A small contrastive audio-text model, trained from scratch: text encoder width 192, 8400 steps.
Rows from block 6 of the audio encoder, named by matrix and row number. Rows with one number belong to one neuron. Each number is 128 + 24 x the weight over its row's rms, rounded and kept within 0 to 255. All counts start at 0. Numbers have three digits each. After the name is the row's rms in percent of the matrix's.
# fc1: MLP up (encoder.blocks.6.mlp.fc1.weight, 384x192), inputs 0-95
# fc2: MLP down (encoder.blocks.6.mlp.fc2.weight, 192x384, transposed), outputs 0-95
fc1.176 101:136163114128135112128140184139174115139127130088190137164116164179167100124101144129112150148113110172143127143118100104112143105129110106114150143110112155085133162084129091125147105084122157105110146117081134169160145131137154100123114143114112118137127172141138147098127129149107122137
fc1.177 101:124156137114101121089094101173083126117102169102139118144110133116136081135151138120146111105118139122157169116133143078135111157179103128080092105138119164105119133113102146145130139107128101114120105117154116151132131116116128131127099137119123167111115145126151135135126144100126129128
fc1.178 088:120122149154114156155161158125112142101118174142126051171120134141122103144182094110147132125134153179123097130099141158156136144125080114105105166171101134096163128151143140143145154136140134115118105086144128130078124101149127132142150130154133167129135154141128118102160113130148108170
fc1.179 101:140091085122102162097163178128149142148115136150090108155132165130156136119098130128114090140123106114119098132128137139115075116128093111109137172112156147117144131093116154161152126123129125126145127045117133161102129118127138100128138078139152127141104168109120124131162126121111114154
fc1.180 102:138159123125071156111135141116161140158134148173085105118129138113119147138122138135106092140100083088110105102145132086137113109125112139124129174090112141146136120085134116188109139148106146130131078088121134146081130114099134128115116107133154135175092161125122130134146153154119143134
fc1.181 092:128164113119081133122172101161164153178104115124140111121148105123141121132156121121112136165149130099144083127136107080119135148101130124164116159099108141119101107124153146161168181177080130116103103135115110090138117107090130134138074142153092181164116100089142133106136129140145149152
fc1.182 099:143138137134101084123136126140121152124113122083108166140118129132129093134148137150067112152106095142146102158133157057140154132078131122125136136116104144090089167106154112143157116145078164159122124134100122078112140122082138112117059151121111187169139137098144138121108112128116127137
fc1.183 110:121114138120097115094114155184111147118115159122099081138160124146154152153124148144104102112157128111142127131133113147144117195166081104085145125147154160141109139124106164099076122144078111134121108070136145113113136141114135113128130122113128145120135109133159132131085142152128119172
fc1.184 104:115117097096137154091161130132116126166139175125111135158104123143149089157141145132130083125112126177159117097113148095130102152131103116077151137053147166088129159132132141118141102139123121129112098118133124165077160084120098163134136140112142133120083163117145165155136137113128169108
fc1.185 093:123128074150172089094089146116125109124140182082141176143067131132122143128161127117155090098124145137112110150146116137145136144126118124067083096093144134119096117166134157132072203159146130163131116111150114086147137148143133166118116133163103140157148175115114141130110119131133106101
fc1.186 098:157127126143128156139097173126119129129126123113107148156130154148149098103105121116129121119130089131125093096125092115129125119099128119135105125084105134057132140127118115103110137110155115110138139126118127120141124150094126138102103127149155139122142127120152138141112088151116156112
fc1.187 089:122125147113086138136154137111147130151125186134142092137111118131121160127140146121160112129136135187144064119136098144101169104132083115107147143144107152096167161141187086125121160124125151099120155113127131165111148144166133141141124116141154161115146156146102141138139118153174105147
fc1.188 088:129101171125138119121127177137124145123168119113104122141136109144125133149155134165103112123139134147122127129112151140189140179130142108159101116162151086129109083127077153143096118114094111128063134104141147125123119161124127120135135126137109130145112080095168139101151098133155133169
fc1.189 111:117144099127133152074081157145117147154117146107136114144118120120114124112171093132124089110156152115152161108116126062097111134178094136149102128108090134112095098152122140143160162161138139111138123114170132105132144141126103119134086136143146131110102122095149164104132115103126146122
fc1.190 107:123148111130126167130174141139096145136141170150113078175177138149143082132148079110154129104116140165155135130100137108146104151114101112082142131126129173081116153152135137153141119134100135102168083107139124148088144073119102097131136138113169110103097158132132145105142115111155130134
fc2.176 112:127136147116134132143115127145119061096154133111096155125126127142138129105179117128134154123107129128125130088105139146127088138093130120135098166152146137141123202140171094112161120122136123150139170153108112147105151175112168123098146112130132159122124142145170185111101086140119156127
fc2.177 126:130099157124139111092162153133107133079110131104139176159155082091115109149117106188105117186146106115094108160164124174137169124146148126137146106136088163112140120162133094139101159132161113121129129118177137098124131091135116142133132093118151148112152152130078119136167138103143136137
fc2.178 086:139153111115174130149118086127143159140109148126167127100157160124170101113170142148114142143128164117169117144131140099154133172127128136134153124131135148136089111145136150135170102145121132122118116118111133149134109156119148134129172151139153131127106139148156161171123134197151136145
fc2.179 097:127140132179145119124140129135132151126107147118206129100114172158137119123148123176131114136137102112131160127136126153132062131139135125146158138137170134141138150123147180088112106127124129120118118167080099100139065158148155149139130096110139137146092142119131130118101141143124123111
fc2.180 109:173105115159126102122119122095125152147099151152159149152140125161176119131145127139116109132155117156138134119153113150119093111148143101152139145160146119122128099144119109130097113123093097133146140096099109073136089149142124163166121136122094151128131154140135139162098138126147131138
fc2.181 107:130099167089109127108118146144156121144119168127109127165189114119158148119141127140147133176158121158090111177165126131120141133105148090128126080147129124153153143119129082121102113138134119077134105122130143138099139151141102110158127143145153182125130103140089156134163158109158141138
fc2.182 101:124089108098135137151133154120137091127148145120089166145150107091141131120147101171128142163144095167119146109129140149088110115130118129145110118113116120175120196117153109099110142140134099110134137157128113136091162153088132108117153152141165157110126145165089147121185115069131161130
fc2.183 126:121118133133157120144120119150122121125112146123145127105134097138174128113167108148107142172172162140192124178131149110104155144157154101158101133110146116123131149111082135135135100112120176067126116104119148149111123139141129115148142108147171138099131098134144109155129153148130098117
fc2.184 110:156128180140167124134136160121135082122105155150136157148136126131172162140178136152116157157112139158130109125120126130162107125082115121141144139164202110140141128188140126116141119106141149122156153122109120112145113201131148137108157127158144179149137144133162139155104106142122157127
fc2.185 088:092126083142051112142136135158109129153137140121124134143193156121101158123121157093162107132134165154138121107128149110159139113117172145095136121106140122157131137118123143110128109135111125086129120129122101135153143166101111144138065168132161124120140123169116099171144170146186120153
fc2.186 113:118089112097163113157131118113123112166116156112109147165131099148161161126146097123106148159171127136149174138120135148100132173174094128143134140126107137178086170115086123135089116157100161121173134127132131141127122148123082123168156152177157106115177117117089107137166136124130135119
fc2.187 079:168149133124173141180118127115135125119105127134179178111137168118167125141181104172110152146118160134145130125114123129157126162109122121145130122139134167160120134153156131119149114123125136135153154120132128159168121147114141134125134116138139138156129164084145148153129118162146144138
fc2.188 078:086153143134152125128128151140103189132100100123148135125101178126162121120159100138142176168143141122153114137130139096101157114142110157134163130131141155148120135132080123134129116124174104138112136133131110110120142108165111114141171070112119159110158090096137154141114146134074113141
fc2.189 124:124097137111145090117153159146146150126120114135125128151142078108125152132122144156123128164159157121104117120145087166148153117169136132142154096111085145103121095161093109124091174133138117118100110154181102109118124096141119127158124110097133182146162147126067099101166139105149115118
fc2.190 107:130171136117160117125130119149132133143112154152154102105163139141175176126161146113110137136133133143145115124123136077152125120096140121122133161145176102137120108118129147111181110149116125107139134116098109137157109181133123107099152158160136174135112127169185146127092125183158127143